config = dict(
    model='contrastive audio-text model',
    dataset='simulated sounds of rotating machines with and without faults',
    train_examples=39062,
    noise_aug=0.002,
    n_mels=64,
    hop_length=320,
    input='log_mel',
    spec_augment=False,
    win_length=512,
    tokenizer='word',
    vocab_size=51,
    loss='softmax',
    embed_dim=128,
    encoder_arch='vit',
    encoder_norm='layernorm',
    encoder_norm_position='pre',
    encoder_activation='geglu',
    encoder_mlp_ratio=2.67,
    encoder_head_dim=64,
    encoder_fused_qkv=False,
    encoder_bias='qkv',
    encoder_qk_norm=False,
    encoder_parallel_block=False,
    encoder_inner_norm=False,
    encoder_drop_path=0.15,
    encoder_patch_size=[64, 2],
    encoder_layers=10,
    encoder_width=256,
    encoder_positions='learned',
    encoder_pooling='class_token',
    text_encoder_causal=True,
    text_encoder_width=192,
    text_encoder_layers=6,
    text_encoder_norm='layernorm',
    text_encoder_norm_position='pre',
    text_encoder_activation='gelu_tanh',
    text_encoder_mlp_ratio=4,
    text_encoder_head_dim=32,
    text_encoder_fused_qkv=False,
    text_encoder_bias='none',
    text_encoder_qk_norm=False,
    text_encoder_parallel_block=False,
    text_encoder_inner_norm=False,
    text_encoder_drop_path=0.15,
    text_encoder_positions='sincos',
    init='torch_default',
    residual_init='none',
    optimizer='adamw',
    learning_rate=0.0014,
    beta1=0.9,
    beta2=0.98,
    eps=1e-08,
    max_steps=7200,
    batch_size=512,
    epochs=94.4,
    lr_schedule='wsd',
    decay_fraction=0.4,
    final_lr_fraction=0.01,
    warmup_steps=210,
    weight_decay=0.1,
)
Rows from block 2 of the text encoder, named by matrix and row number. Rows with one number belong to one attention dimension. Each number is 128 + 32 x the weight over its row's rms, rounded and kept within 0 to 255. All counts start at 0. Numbers have three digits each. After the name is the row's rms in percent of the matrix's.
# q: attention query (text_encoder.blocks.2.attn.q.weight, 192x192), inputs 128-191
# k: attention key (text_encoder.blocks.2.attn.k.weight, 192x192), inputs 128-191
q.81 128:132164065095080171151122141120181085146125157069119117137118170168082120112084149084107098092156148148105133133083078101157104126089137191123109137090184067079110136099157087135106125120116131
q.82 103:129211074083082146142104146148162072161122165081119091138142188153066110102068114078099126094134130117098099119122113115132111107113136186133101153130193101074092118112169100137110152125115132
q.83 115:125100210162164112132134106131066198088161142151140126087115115078188150148159111156124141156109098092170097146156175139107165112176115074113172103137096200179147149117116177136153138143134134
q.84 112:092149133187133047145135128134122148112128121180164166157153106128165114149128096196118155150121087081167150143134066114134117147129115149140128082127071108128137151174155157073086181134121091
q.85 088:136080157141140183177127118121069169113134132147150143091143114096184130115132146171131134164127090114179091114121129130113203100147091139106073082120103165191167138071107157151104121134082096
q.86 098:136076181179160131120149093127065163089156131174196179083129076085183117095164144195153132126099113094152143119167189160137152114138130119098135096146071156163154173101144134109130105128130117
q.87 095:121135090074071162124091100106156083148130172128150110137117130165058143121074165089107118126144139137117149096152089135144131089063119192117131158111150121102137149080131049148116139074117109
q.88 072:151141169159158125137182136105166130049109119118086102114177116115186141107120091181129142069077139073122087103119117064086172117180150141098096076144118128172113121124156134149147137196091064
q.89 124:129107229190139074135143117132081184106163120175161167100119092107163139144155096159119148130086106100178111115145161191118155097130135055120197118154101193173129150147131143153145142145174141
q.90 097:125111075098118145128088159127165075164076163105118101162116135163106144145139141059114128118173161139120155106108063119146094159055142150124127180110163080093126109154141105088140122096113152
q.91 086:156178158116092120075170161148197156145198139116105147104137126129029110124118092096109127082100153158108102118150175146104077076129146120094165158153182127072093095105119147136148132139172163
q.92 094:137079144186161105100113124090089160119093138198180147119131106115192087112154139208147139204115164127114146102120176140120181150148125129107100120160099139152188141133136147109077169157142128
q.93 103:141161038093104157143105136113195078132086129103117115154153130139111102110074159104139123148151136116055170135112105084132125148098119213144043141105159073097143120108142079129078135144102085
q.94 109:129113190197164050136147141129093189096142126190159129102120076102171140181166091162119163143103123100192127113148128126129131141122137056137179117175082185150144128177102164076125160148130130
q.95 117:103101171172162085123144134127084154092154094166148152114131084087197106127170120177157142174106105102161136142163156151137129138173114055136171087129090172160158159142099164113133128138142129
q.96 108:111119099064105163098126132172135165098100146115094138106153099126103139110087147117143093101144106118163155146074101156161118133125123175146096130151186093105133137130110107150152066084063083
q.97 120:105173153119119095131129129136168130161192095089073137134149159183108153166096105101146149100112131138166096113109141074195099127134078112142144133115156083125106120113086131086165109141132132
q.98 113:122152158163112124185166116132125123115174065099124169158128131109132190090166130124161145106117128155129134112164125082170138151114122129146181114121119107138116116107097143100128124143121167
q.99 110:152095149198111174176142075142126116099106131123173181100105114105132135087201142122192142109119129129079140111179147132095129175115179174128129114145097121140157157141173140114105150125110152
q.100 108:119151153156147127113122127135173108188217143139076141126142141197110167108117136086117138150149154169130080075114127085169110132126130074123171172113134113129110125130130123094151122143169139
q.101 092:155084090125128128092119146105131142074070160129195110120128122103109147088124136139133148119105120079138195164125132166082135134105151187108131118133131128151132145112143099155085167123100083
q.102 087:115162132163167084115142173100121104115128131112146127098150127145142144129137133179061158160081124143092092118151179126111149117168144125087137108102102160137140140104141136173092176185186118
q.103 089:129129152128165157114099080150161132170155181152103159129098163131097127140142124148103100128181146147130075110119099184125127149111180067136186174169155129129111171165187167119138078086198148
q.104 090:112136187178136120186156103170137133136180110145128181133115150121152174142148127111127134151158131189104139122150123101166124142131122086162150099147099105145142149152128181117159089161145174
q.105 084:158113144107114140144130168159138136075123076079125138113149073162107109075088137073187151096099094101167155112158150088083115150119090191078121172129135131132147118083088069123124133109050067
q.106 088:187150135198161111140130158120122132087136148130174126164116136102112122110181068131102159144092111132082134128196131128101163121145159150106135104124054156106131120110139115110062198165143143
q.107 110:083156129079114136101130116157155128167154108092074161139147111192109129173094121096140124138163151132163102084092122073190077149135090098117122152131168076138132131135105138106150072119131124
q.108 100:105122120093089167102099087173138175158098143115117152145159084112087116160053139087146088092142142131162174135069105117163135132128139166117088144108188094111108110136139128136118113078104110
q.109 093:148157143169129126188149180102111133110170117123173168138090161079154140070191103130129153138101133144104104124161104118082153152128142099150175106169076166125125126126116124101136163155122142
q.110 090:159106145101183140145166089071154101102135171101124184056103158154170112057177163162132115144154103103112094134129109170096061189158161074122120132162161138114141196163130085117152078137138113
q.111 100:182109128172126197169114117162098149082107145137145183119124111071131110067166146107160095092154102117085148129148101195107095155097145117150140149145153130130139129184121152114107105089117120
q.112 123:153118161199132133162155134115098107114163127139146149128092152101160142098199111140112141159117112128090104138182156161094155138124147103142147122123081146144157135130142143132103176165169163
q.113 092:182095128120149156140104106101129152151047157186178127114072178096119099101172167203118074131145122085089092112144093165065094196087189098138132117144117208094134121172202113118131179103085154
q.114 093:165128162169157158145123090086148085148155148169130156105065187108164114121170122151098121135161119147136058111144129147144126138097188047156152157153121146129118145176142185110121119122187181
q.115 102:163058116158124152144126145120065126068050138168178124116119101118159085079185158166186126134065127082101174122162139153071111167125147148128076124175105165143171160160141135125118163101107116
q.116 083:117084116114160120135178140124090087107088092077102131114100096167140094090183117121186112143154101123113142135126103128115102181175058125167074085126156131095150151171112126102188074153092120
q.117 090:184110131149157126158146090091116113122127142177173167077068161080124096094192147202105111143108096117092095110166105191070129165080213100152159117161134194111134176116169141135104163130143149
q.118 106:125128169163124133167160111133133090136177113124111178137107162105162199095180140132140145124140152160114110146138142121140158151101150083132194123126077124145135101118117140113104103144157166
q.119 102:135121119062149120146104115084152103169076138182113076104106159110134058127103178189110074144158150094110070118100091186079133135110172104147100125144136179120108132127173081188109139103132145
q.120 097:126114157099131154074129067149164095120115133056125166129115143167136176089120164124175153082122134123147106163108187134120142211125120142118158169138130096137124154128197097111142082099108081
q.121 114:168136171176169136156142126129171135103141153099163165112094198171133154058176127132135152097102101127127087110149166117078092200125140111128197146161145172124126186149145105095131128132144099
q.122 109:163120150148162117137132158091183110092110140115201143112091194130140122080146136152110161100092103124103073120150143160049118169095164130103199124169102161124132149105164095162135129119140124
q.123 094:170130163211132129157150136122178163099163152146187142126096193095151133086199110158126169109080117141106092097168147164101118150111166100086179114146106181127115145125148143117095156131161154
q.124 087:128135135113134097121088083113163092192153117095134090133120158120089162117126171116121162100076147082153109135120123086091156140073138164116143201109160120143116104082180119120094158098143134
q.125 103:109149131097110155099109100157171148145153125051071148125134120170086129150077121077158121073133141116154130126101154106174110162128077146140132185125189065101141111136111096083171083084101118
q.126 083:072136163092122085104126098137157110157193122081084132155160108153097163167095133096117133164152175151187126131128125049201162085145089109095161147088100087143133090108125129108130090131131118
q.127 086:080150130083104097092103129196146162135125078050072109163200079153123123165091137072176132092136135157189132169072149104176127156126068148105122152122165079139148106116108109142161077101089095
q.128 096:157119111115105076088060181166109140203162160142163101129124164121109086149143103129082115146085173117182113098094123113154123128145085114151133081159141145135083121155149123132104160124123119
q.129 084:097142115091189078152142162204165196107130138129057072163189114173185133140076115136111134104161134113111089112082107138150152143146093148144151124151090153101118094102192097167080096133106078
q.130 074:125099134148141133105187149173187172106167118075122130180175110081134184124160105136143146045121130181128112137112212139122102100115123097127153129120140154146140067047122210093174071130116121
q.131 083:069146105137086139166054100085138083137113091123166166202093113186131109144116188109124100140168128115064138115134105126123144156089114195100126138056124091090140115140093113135154158123117139
q.132 077:151109099171083116147066103023085102181089120125140135101064141140094086141184167138126153188143135138137148174149102110138120121162137138102126109074123097108098216170102087129094192142169161
q.133 089:154108149166110129067104166109072139086164148110171071121118136068120134138137072109123153144042110121177144126161139158129133077137120102182167136136141129105107147121111145101135142099125134
q.134 114:185107187122154149117203132172147145067145111108107105121154130104173158139165089117153176099168098132176100115155172141104110108135176054113121173140117151171177140084126162145148123114134122
q.135 074:163086128065163121152143115188137136135153151178088073136177150104141110096117093103145118107160139152119129142111088131108124147119125129166126101156093162138121114102141167153084079117100089
q.136 092:127153117132127079097109197189108165118181118153174068170144135129143091171105050138107111136093129092169140087106123148140138080129096141148181118128136116075101102105117117103126152097116095
q.137 097:113161116161076159117070086081089093143154092139179116180056170131099062130115112126157121128092071163164103087150148130129131136117155145128108168111175091095112103136048116121190166098132142
q.138 102:130168099130104102089077154104130121151086122119176140138113134135068135122172118163109075150075181120107148106109161146160149145081112152133109123145164098101110120193134123067138137146125154
q.139 105:101156105116171100159054129122116102163109151130120125152175143186124066131076137110119105159080131081122143119124085125094150119110100173156158107101087109096118106105151066124125176119150102
q.140 096:132141134108191136187150119161135132113112189136086101155210118155161076165075109124131106119113073112120127126089089173091112111119131137117123130110089135141131126083139083171097151101131107
q.141 106:112163112117128127114109163137132106118107159105124130165170104153102118112098155142102061150099174102111129112074101136113101138092087182148140126135097085090076111133089110081112113075104105
q.142 101:166083161118140146107193117160118158125166133134114124086113148077150173115145099096130189080167093167142111138125179131153133144161139059084132141120142184157119141132146184153105092162126123
q.143 108:143107115129093136116154162133140137111126117120147147082062159085109194086207136146141125105146180168139114151128138092171139131113139089115120125178165124142108112169124194106158070150119159
q.144 092:091107150123159144180158103151146145085097146156063100128148077177152126175080149089165116110178083104095089136098105109061124107145151164133136129103082156149144128087162117151108117087098101
q.145 094:110125102085100119109107161145146065152088137092122170093124118119101176100177144149125131148143164148114128127121138123174142179103119145144101111164137110134120135183163131136157082154120145
q.146 093:108141150148166176152157130150163132074117181154121094185161080164161103162099102132161111150115100086125109107097129165096114097095143133152168177125114116126163125058110119127109140109108142
q.147 086:120141112141105115162117144127108074144087129157158174117097099144106150153141184155107087175133166106093138134147072090113137136125103156119113098124140104117123176187138137114169150101132210
q.148 104:093125130134076162113126129087119087091136099078143179106057101110095184112199193150159121161153155171123137136167145098137137109101135105124137157137154108129139146110055167100190129113122174
q.149 098:127152101119225082168111126188125143202122160140092087137226120179152090158077116121113144125078159104137125106098104118131115176140127180121120105131104154096114118148161103147042131188140092
q.150 126:145086166154149157131178111124122147073151102140131117109119123099175153135150126107141207105148070149146113134192180124119152094185156076114145155110113169172172145097101176141148132153141116
q.151 108:141162096135070110109083108079129088186106117139162171144100122120087129118149150168108085184090178130104176089115101147160121164097099154112107112140151102091096156202151131099102132143138171
q.152 083:111139115094193113127101116205138136167144143173053097109156172126128082102092077113182114140146103155138073118124119085087153163143130144169093104171106158114135072130158066147124140143151073
q.153 092:135109131109189064137137164185159142141130165183104132082208118077150196101134156134134148105114208147110138152121101111155104105119106103158138095179102143164110148134182173132080048122134138
q.154 072:034134130131137088178092170166147137092148117140144124152145128150161114153091195136106121216129130107137136135127065142083156102093083131145192124150094115150108135092108122111173136109102121
q.155 085:114108156133195047125161202170122141142175145146135120074206137133135158119137116164073162120099170083149145132108128103126103109141094123151184088177112192177117157146207161105134112172153105
q.156 093:128143114030162087135125149193161156155151128121075109122166158139143125078129103130156131096155157171130094102095093078149124160145100129177124089216159165123123080172143157136120068137105116
q.157 084:132140108120082195122202121083145119083129073067135176168113130094097183114169137106161123096152108156117131151160172166118111127114167113087110150134137097117110094091086171085141069130124142
q.158 101:147118106117130110105173165131159149117136100148126117077157127077134219124177155147117139110144226148140166152113136139168137104132108107115121092172121156164101163169167200115122076152133136
q.159 137:104167077131110103125055107104126109173095147133134136160138118151093099151094126136095085143078165120106156137085086130144122139105108196147123098099126077070071113169154086097103144119137140
q.160 081:125104147126122175098129161136117188177152166178080114158137134149088096111088125142124072085091182165146073105112108104158111086124103154105149134163129141125121091139084181105085142097147161
q.161 117:214086136120164120158149169144146108135138144152155141167170181149190111156120113159147091132205129105177135095104141163114147161147137107136106141136126145129137144156184136149101150111150123
q.162 094:144102114091172098094116172115160125112097136162106194129124122126135127168143127147126084163147183088154093090125068158149131157146110121120105110086107141140130119174159080154094155113177191
q.163 114:062170087099110117123089144087100109092119094094142118078119069128101095164114123146108144109105108133064139192110084061158113116135127166157079094136139113133113105162122130092160094128102135
q.164 100:052112092118128135100137069076101149177121103145144110148099098098150113125104095167101189107145147158111124155177106101165179143209188127097122130137113151146096054079146106123100099164149196
q.165 115:185088176161169148141159167149133134185119117154135129163169175140168143097149158124122096144167150155168115099135178172104123109127137085114139156153099156140173141113169154146092141147149118
q.166 113:094071139136099123109146079116053136166146103168204083137099140088140134139121131161079205103119120163117157188150155119136181126157167151098155154158129140162104074099153131140112120113124129
q.167 091:194096108115121105133181113173137132110097192128185158200151162079160146157115085173139132154150068077141162135145160174152181152168135147082144146137176093129098118125156129191103127079141145
q.168 085:157128144139120169094129130099183145200195149133127141153123116091091131128132106060133141126133099105094109130152180069141152145122092128099219133155146130113130067142077166115104078123155107
q.169 117:139083151166136191128157083129133144199158109147115096150155170153163135071136144134149150102138144185158120083165164164110155122124135109093165164150146166158165123102164137155086132140137123
q.170 110:042170130118095112106101149118132121070143106068080153096108115144079131131131125110120137133105118134091121147140097088133087136090099157138118112121132099107126138116075118095165128152116120
q.171 092:180162146157154129135140136188163157081112141098078131103145132195146124113120161097160090155141147137168099046109151166123062102068106121197122106115110097081130179145072129120165168093132085
q.172 122:149199146118116163133082128144183111119166119109086149122119163174099113097095154072160065119125151122158061060111097113117068122078085131150143119079113080106120158135062144111120156150134102
k.81 111:124176129119173108146107133118162115135179107140073155181134124104186114117160121121186097159182134067119132115137111144172153161077097134167118094128131179160151131157186113101139095121125073
k.82 098:093162148116126155116148146094148116125188115131059143170111165092170147098141123152155080128186118109136151137101112166133164107108089173156116095104103104160131165115165154102172077127087068
k.83 105:092117117125120176135176094142107167106083165141130122040140148133119142135096132130068115111123131138170108159094133114103102108207165114065138114116094087098116160114077150191097167126167182
k.84 095:116127100133117111130110100114132145130139104158146091188104127139101123144074095119097197112135090141081132142183139092105154110178120175062115161037129097159124111114154104112085195123143092
k.85 091:096144130120133171157143071132091142134101157086176183088136153123142147164072179179131141147117083123179105135138114137166095150130190041053129141130117119095146137106096103149086171115151176
k.86 095:096119127110150156145102062145080172129079133109142121093068126143115154117092140133085142151130086137148116135182128151134097158181162072116136143093111133090126141121055113169140205095145166
k.87 087:082180153110197132099101136105127115121143141124092152187089115090133204128135141193153071174165125080162087127162125185170148155089123082148090140159116091118168151120117107149191120081094080
k.88 073:120140106101120199146160057139101166134112133146121173150099173136139149116091150142146102115126089192187128118131124109150104135159133110088122133109138208134098184123118154149138154065131127
k.89 119:107067100156091156109165131153090152094087140165119079073118118132081107106133111075051102088127160169118134117111119114069108091224151132113147142123088077088075174132108138159095157137128124
k.90 103:166157111147133060110118166117184123139151123167170086187142092132127107173167125120155144114140157079066126118135099129131173149048112157176123115148158126142131080149187106094131073136139113
k.91 082:107086117089114124110129121116100155122180130148037077141117151137133188045191149094153046132124192196149124086141089155096126083143093173144149147159057120116085175152104114138171126094077100
k.92 095:159078118108099162121064066141074127107086109094207149140095112130113139149068166173119196161120090170149127123158183153143131174137139096104152185115179116140131112114077135120165186074086144
k.93 100:154165116093143147136085076132131108141158119129180134193088113091174145110074169165190148142119099113165135118166190122173173144081112125104102134137163184142129091113131137106174173078060098
k.94 106:117070097126070143104151094136106144128080113158144043117120115130069110109133102106075127072116146150081149127148113080068116081206160188111170146088105108107092150146116098143096158144141126
k.95 111:137085108161074143152126094165108162132103129162172111066136135140085116112079109094070172093099123169126128128163167096096106124232149138092142122098124126097117103105088126127082184172120165
k.96 109:132170089106165110111090136046146032177136086079146100124105173167101064115133142158084109148111093120043095146145125090091105157148174133133124150159115114119126101115169073116134107162168101
k.97 125:155126168133157135089117108136135122094100115108142194047167093076158112088141117164121126112071180138111083123133170126058113130120156171092143080150094143149165171102155123187124133183141134
k.98 112:089128214155092167081145119164113192059139158162114177079159102110168119097162115107152141073122184109162090088105157194092153114123137156092137115159149166166186164071138102205161125125115133
k.99 112:108167184142091112141152166166087198133139158157045098153112149175092189163136100055149096127151146147184133133136069177140188109136114167158155150100114142135095104114079130111173112138111151
k.100 110:164125152156135069106112119131166152064101139115142181044159079093188119139157096139128097109039178142163107091119147154078129156088127183109135091120080124140130191133142156173132117157126145
k.101 091:147145085063122160139156135101085078180105118097112038183079193210080111178094139133107139156162065089076124130158137101170126081183128105129104189097147122089125090107128113081092152092112119
k.102 092:126099119088121152106179086161116203137126187145126157121142146093126182181085112108141156119185140121178142125119179140165141127180097088107123094122189164123094159098097192118119143074114164
k.103 083:124122131122126044187106159124200141085152135071121160133171079084134165128161115081117092093060116144169141132147079092132142110078118132140118131134080050143095157153127134117168100129062132
k.104 092:111091181150118106124144138145153194077122165129071170090130080090180174140172097132149101120120205142179120071087117193123106122079152124156153081118100151163116187128109138152184123125114171
k.105 087:121199165141114141072122141100122117184074144139146077132082184161064085158096112114104128116125131116079096195133152114116144111133178127138142140151156162121159096105181144138115134124190142
k.106 089:145134158134116140128171096217116192154155212192133126145162163110105118176086103082157156127183146127175154105080126140134121094111164114118129131124189106154127134128155145152101134106135142
k.107 115:158130139154150096126093137098167103102118110098143198078133103092149119088158113205116104149051169148102093129146126139085093166097141153137116091157084162139140168118171104121127121189145136
k.108 103:170147102117143119130080162025163034148146099123179105126083120153113066082142127162069111148104114093097128123166116099064103117137163134116102147170092119119160112150148065106126142179151136
k.109 096:105145173124091103114148079197106197115117178138077125117182145122150155130130110057166112053139153126150116109092141166152174120071134137111149135135168100167131177122120123155142109090111129
k.110 092:096140158118133054124109124112144178138121116133067102187107168148159142212149089095161105140119120157118127175128128117159204118108101118158150138088104105141066093123113161088157101091101086
k.111 096:115153146151091060182096150116133103145139125129083060178109129197133111186162101063112108133127123133103125138117060084119189104077137121155113193108132050162106091149138115122167120132122123
k.112 123:093107143134058125148157137191104203104125149165092114146150128117129180163129119068165136110159151143199162101123118150181125096114127134125144142114141120129129162124084153130141130092085137
k.113 100:101095132133126094174124140170094208115157110144097114194145126172107177131154131011176101079137148180158146138108095128149185091091074121136139159120133085130074083135092131095140116084091106
k.114 096:108102130128103102158164153169119198063146137098094151151147087094148188147165093070164113116122161168185173133101090121153177138087077148164124120102116106144103137115093144136179101087054135
k.115 101:093138134125113130130128121133074172155144139139064064169105188157129178196090126061149117149208095161126137174117092127185172117142105093145116159096141125138088075107121148090120114115118118
k.116 080:107146113115148049069101089172121146142154090120066111152074145138167131206157087150147127123128172159094100169126137138174144157130128072130147108121088136112039091148131178121138101132119100
k.117 104:104139149124085121155136154166130211127115150126071097189157145156112188179126125022190139113143134158162145125112118117158189089114081120165115161081152087139098096104086151126157122076086113
k.118 109:100088184140084132108155133193129205065124151132101180102148092085167176109166096085171089094121181115184125090109116182139146100104095163102165124121123110167148182111111144167164115107083126
k.119 094:096099078114140113147107120129119127100154087131144127194147142164134140125124151058151141126155093155101158164154139056125171111135064112146131176121106066114123110138082119092082188064110092
k.120 097:113157120053126142099122196098106161149123108036128150081075160122093180131154123085139103110085146137151088159164096141106144156155091178129164112138104171101128095079099115123175084127122151
k.121 111:090135151119102104122171122196096236105118145084084135137143163104125168187131079042150113080117136183144109154095117162131175111114117151133156131133163130152084111096107182143169087097086151
k.122 110:094163153124102130129158131195126192131107157138107104166150186125128162184106125043168139042168111149158148142121143141166181080110094126154159155130168116161120099096123180122125126064091131
k.123 100:095124161126081131128206127186115211088147160148086149142163144110121181126118094038162123090150135178171129106107112178155134105113102140134132120117165128154111128094093166145142097086094178
k.124 087:134122117093139163108097161132101105107108144065148135095124086122052125100143107058133121125125110093085147150181167122070188116171067182107128125152127173104181139081110082147164122110121129
k.125 108:164168143112157105100098153088157092105109115105166176087103125124123086102135116146074105111067129106062094136138123110067136142120151172116130106189118146126146101117180089152116118201120122
k.126 087:125100147143154154117118137102141070097106120117167178062157077107113095049138149189123135147076151102133096127148163165078074151124121154092146121149146173131169186127173100162121113163150129
k.127 094:136158103101141157104090136062148060147146103117183145079123121117116072078117122171110118159101117090103081137162136118075062126152161157124126126151103154117167132120170093130105122174175138
k.128 096:113160169137196137133088149174124226096128103151140163092119118091112139148137053107122149081094100213156050095150148136110117149151132103145113103154127159125128129156104152185157134134105106
k.129 079:126119123162087062131149111101128110143113109120119139147095113142083060182190072082096168088128093037085117139126192134145171106152111166136116144132155096128137101095156063163149147128162091
k.130 066:146175102112090148116162152078131103108142173104111181093154145102118169105102169108094111147115084105082155177167132164127173105132158209148068105101140059145128149079158056151110099174181139
k.131 078:105106150155141128145131113127110155135116102127092157105079049140120155155163175119136149222174113060144133183077168162167191089150096103161147104133114143148137147148075147122160179124060168
k.132 072:136100162144164148132103078215131135102209163151112165167166111138151142115093080133177069164112145182167110086141124137152117132080102086173171149180078168158116129133093154086143126103073123
k.133 082:116170125116177179129074133186134117131171156155072182083145153164111115095074117084133135126128136205110094095143110096159113177125115085119051107123139160112158165118187118171074112169147109
k.134 117:156110045053150127119129107083158024154124162089141144153219129141118106072107145154170130142076161094102187108137109128132098142117099172111143147143119116123151127126129082106096136090159124
k.135 069:173121087100115112109146149150148137163104106139158059103138167134111098135161141142161179088134164090126067077157104136098118169142163127117109186161170114110131146154181062198104181128151095
k.136 090:089138135150159128191071176178119203168076106116060149105086137169093117135158112082105134136163121123125082128118150105112168136183091137155089076112110150112162115123143087162141146166123148
k.137 090:146152150113167112112106140158130117134120101121077168085134092128163176074131130107172135174160160161141158121093124137170131159170145126152050127149142147185153132114109158096137105198120150
k.138 101:117136174203105161128120164122118209114165105150102159089048134074130148132166142113109106128156127167184099176121131144153182096130135057156137072107078114121100126111101203160154105122123162
k.139 104:103138182156148104130115119147113204160125094157090128105069093192134114153152122069138141115182073064130083134136165094099172129164123122132117161112136115138116121108146107164152153174089080
k.140 093:123159140152100121132112099119144152166120128110116099145102155187107096135172115060138136101164106036093127152152116106071197143149134135146151156099139114137114100126148039137143180167133100
k.141 114:106157153190102123145127143128117215166099137138083119089045128132118107180140129083076150096175094091152081177134115117104184119160149087134123115078116098121118097118145127168131122175129119
k.142 105:166104055075120143113130146096164035121142158095151143172201135088106124075116118164147113141062167145130180089143128147129090132072126170130126144138148125120144140121115109130107109070149153
k.143 103:135114111115137167109149159145131133114135139129152132112153172055141142127099115193114120121094138212181106130123105174157104112117137122088115088146137134103118107129097224167112080079142187
k.144 088:112120107102099098194139144120131097160059101119196078145132119206115083136127137155119162112132097016094128128135078068102125139127106170100194151120175134121134129171127072125129173118114102
k.145 088:129107165169086134112160111082114160071159158167177099113088129089156108164107089132099119082115099175164099148152122167114165100101126078118160131103103123125083106106097236131134100096135149
k.146 090:102154118118138121144143147071127117171112145132107139151125136187114117143148164121120111133164137038090144124128084084093161129176073147130173137102139144126135145154188058098116142192160137
k.147 080:063114188155113159149120117136103182111111110137161130151073138115140130178084124182096079124161123180176111151114127117134144122106090064105194118096093166106081147122074234108142128080090166
k.148 097:147123131110148138118148111158093083109115130120136150144162126063149167119035121179102108168106123185147157151087084173181106140112099112107109121128119162158078130123127216102093084139133178
k.149 098:110130146193103110104115130115115186130145115140090119099073142141124114142184106050091137082146093103100095152124178120100181089172152112153158100149128064116141096126138107177183131101127080
k.150 125:167100062071140143116126100123137017139132129091144132179220116155107135071106144167164104151097171130090192101122134136136075133102115183132133166146152148131153129121114081103106146107151144
k.151 109:105156202195089150125129166168105215119138107147088154103042134095144151159168121112101128120155108182183070154096115132123184104135159055160126094134089109110092107119106201153133110141103151
k.152 080:188104141126155098093161117130098115136123098144168131133176096125133104117129123122150194092125103129108140106167150141148105121165148120138121184198195125174119133152146111206097143149123094
k.153 088:156156119148053147107142116131124164109168112141155087138067202112107044157101082146100115075140106146124081133157131103084136117111140079110130113115135088106089097097163134191114107120143096
k.154 075:120124153131143123119122125140079189170064111156144134099134116183100111181126104094133111146173088115128096116112135093080155108165131119116085127112167196114131154166154154177156120156132084
k.155 086:107123146140153156094097154168124205092125149144145107136123119106116127174073087095110087078134118189121063129150165127060117131145137101116120131152154134095165128130160105146135087103122071
k.156 090:157142138142151101100139154141106171124093044147149111093087140046171105169142120145122172050111100151154063117117151138119101139160158111126109112157160092146091068117117152215172090108093111
k.157 083:126129085145080143142129111054156066124129186111109144128103153117170182079138187173121116169165151075119177167132098156157141078118159156132129120048075068094113125095130162070090134138138170
k.158 101:109135125152049191121128130131118167120170102143148098125096200062097120175098077160085083100138113187148108141147098147105108103075180087107139107122123094097126118100111161152120091075136152
k.159 128:098163198208124117122136146143120227104144097158090139085019120120134162173161100107094130114180103136155065159101156133115170103148158075126107097132110122152115131119138148151161121171089103
k.160 079:026161146157129165210102108150137156108135028149049112145117156121141175091138190114142154156192105181107160119157147101169160184111146094145157116139130089147161126077076097134186142152093136
k.161 116:151110090090177086141167124131142102129110137106201206124170115102147084138103073134097183099150019081154136156148113087144126148168095149095157063144107157117094141198150162148094118098134107
k.162 085:173100100192157141174118131159099122078162080179115125124139077124191045107116108151132125139105108079123167081133152096134161132157059178106101065100117153123119189135106104196145174162089129
k.163 114:113165184156078164130122142093117150116143112161045089085095104155110155104170166112142095170091214158134141095122128169096157105084116162154107152111131111146157143053124109137158153193129180
k.164 100:105127147131123118109089106091105113126166155120110081134046108146086151103171140094090071150134163142097144148125129146130162113086156162162077165140142126136100099065150102104145066172106175
k.165 120:155113087114202089125132127143143100138125141103212175142172141113156119165106082146107164098135016105132120167146116089146110138181115114099172084146135141129091120189136166105109087084130109
k.166 116:127116132092130077109083103066119099148130152082145094130056126112105116149149145114072072136127148174086127184124081126121161114093176125166104132145136147087077046114147089124131079132090195
k.167 088:153049115121161096134111114150097115080192156121127189158116028072154082141143064087101133145147039100146161187137086104152158131116082142113102089133083120131074147192119110142087124122088094
k.168 079:130157080134160150125106097152151101160133144123025127150129136067122152118152173070163171130148130091131124158165128156157152153097097098141122123140148158152104119151090133082175093090101126
k.169 120:143117103094178085133126127134141101129107174097226159160137155114147140152107095107116185080147048107108118185153116089165096150172152082115166103145132168126120107174133179103130082071133112
k.170 118:123162167159081161116104149144139153121117110184036063115110114166107151093147168129166097160122246140125120075128156174104138095084115155157108185120141095159168155085075129123155168147147160
k.171 097:148108127142116157132184105185155137110101109137170148121192156135151119136078127160147154090121076124179142103140155123110083156167138101115179121147132143154161181193104148138129167073159062
k.172 127:107158124157112197122128120158118145133113108181119076147144156172101130088107180161198138137132155141179152086129141167130100138136110137128129166123146087123164165140097108124121186109180099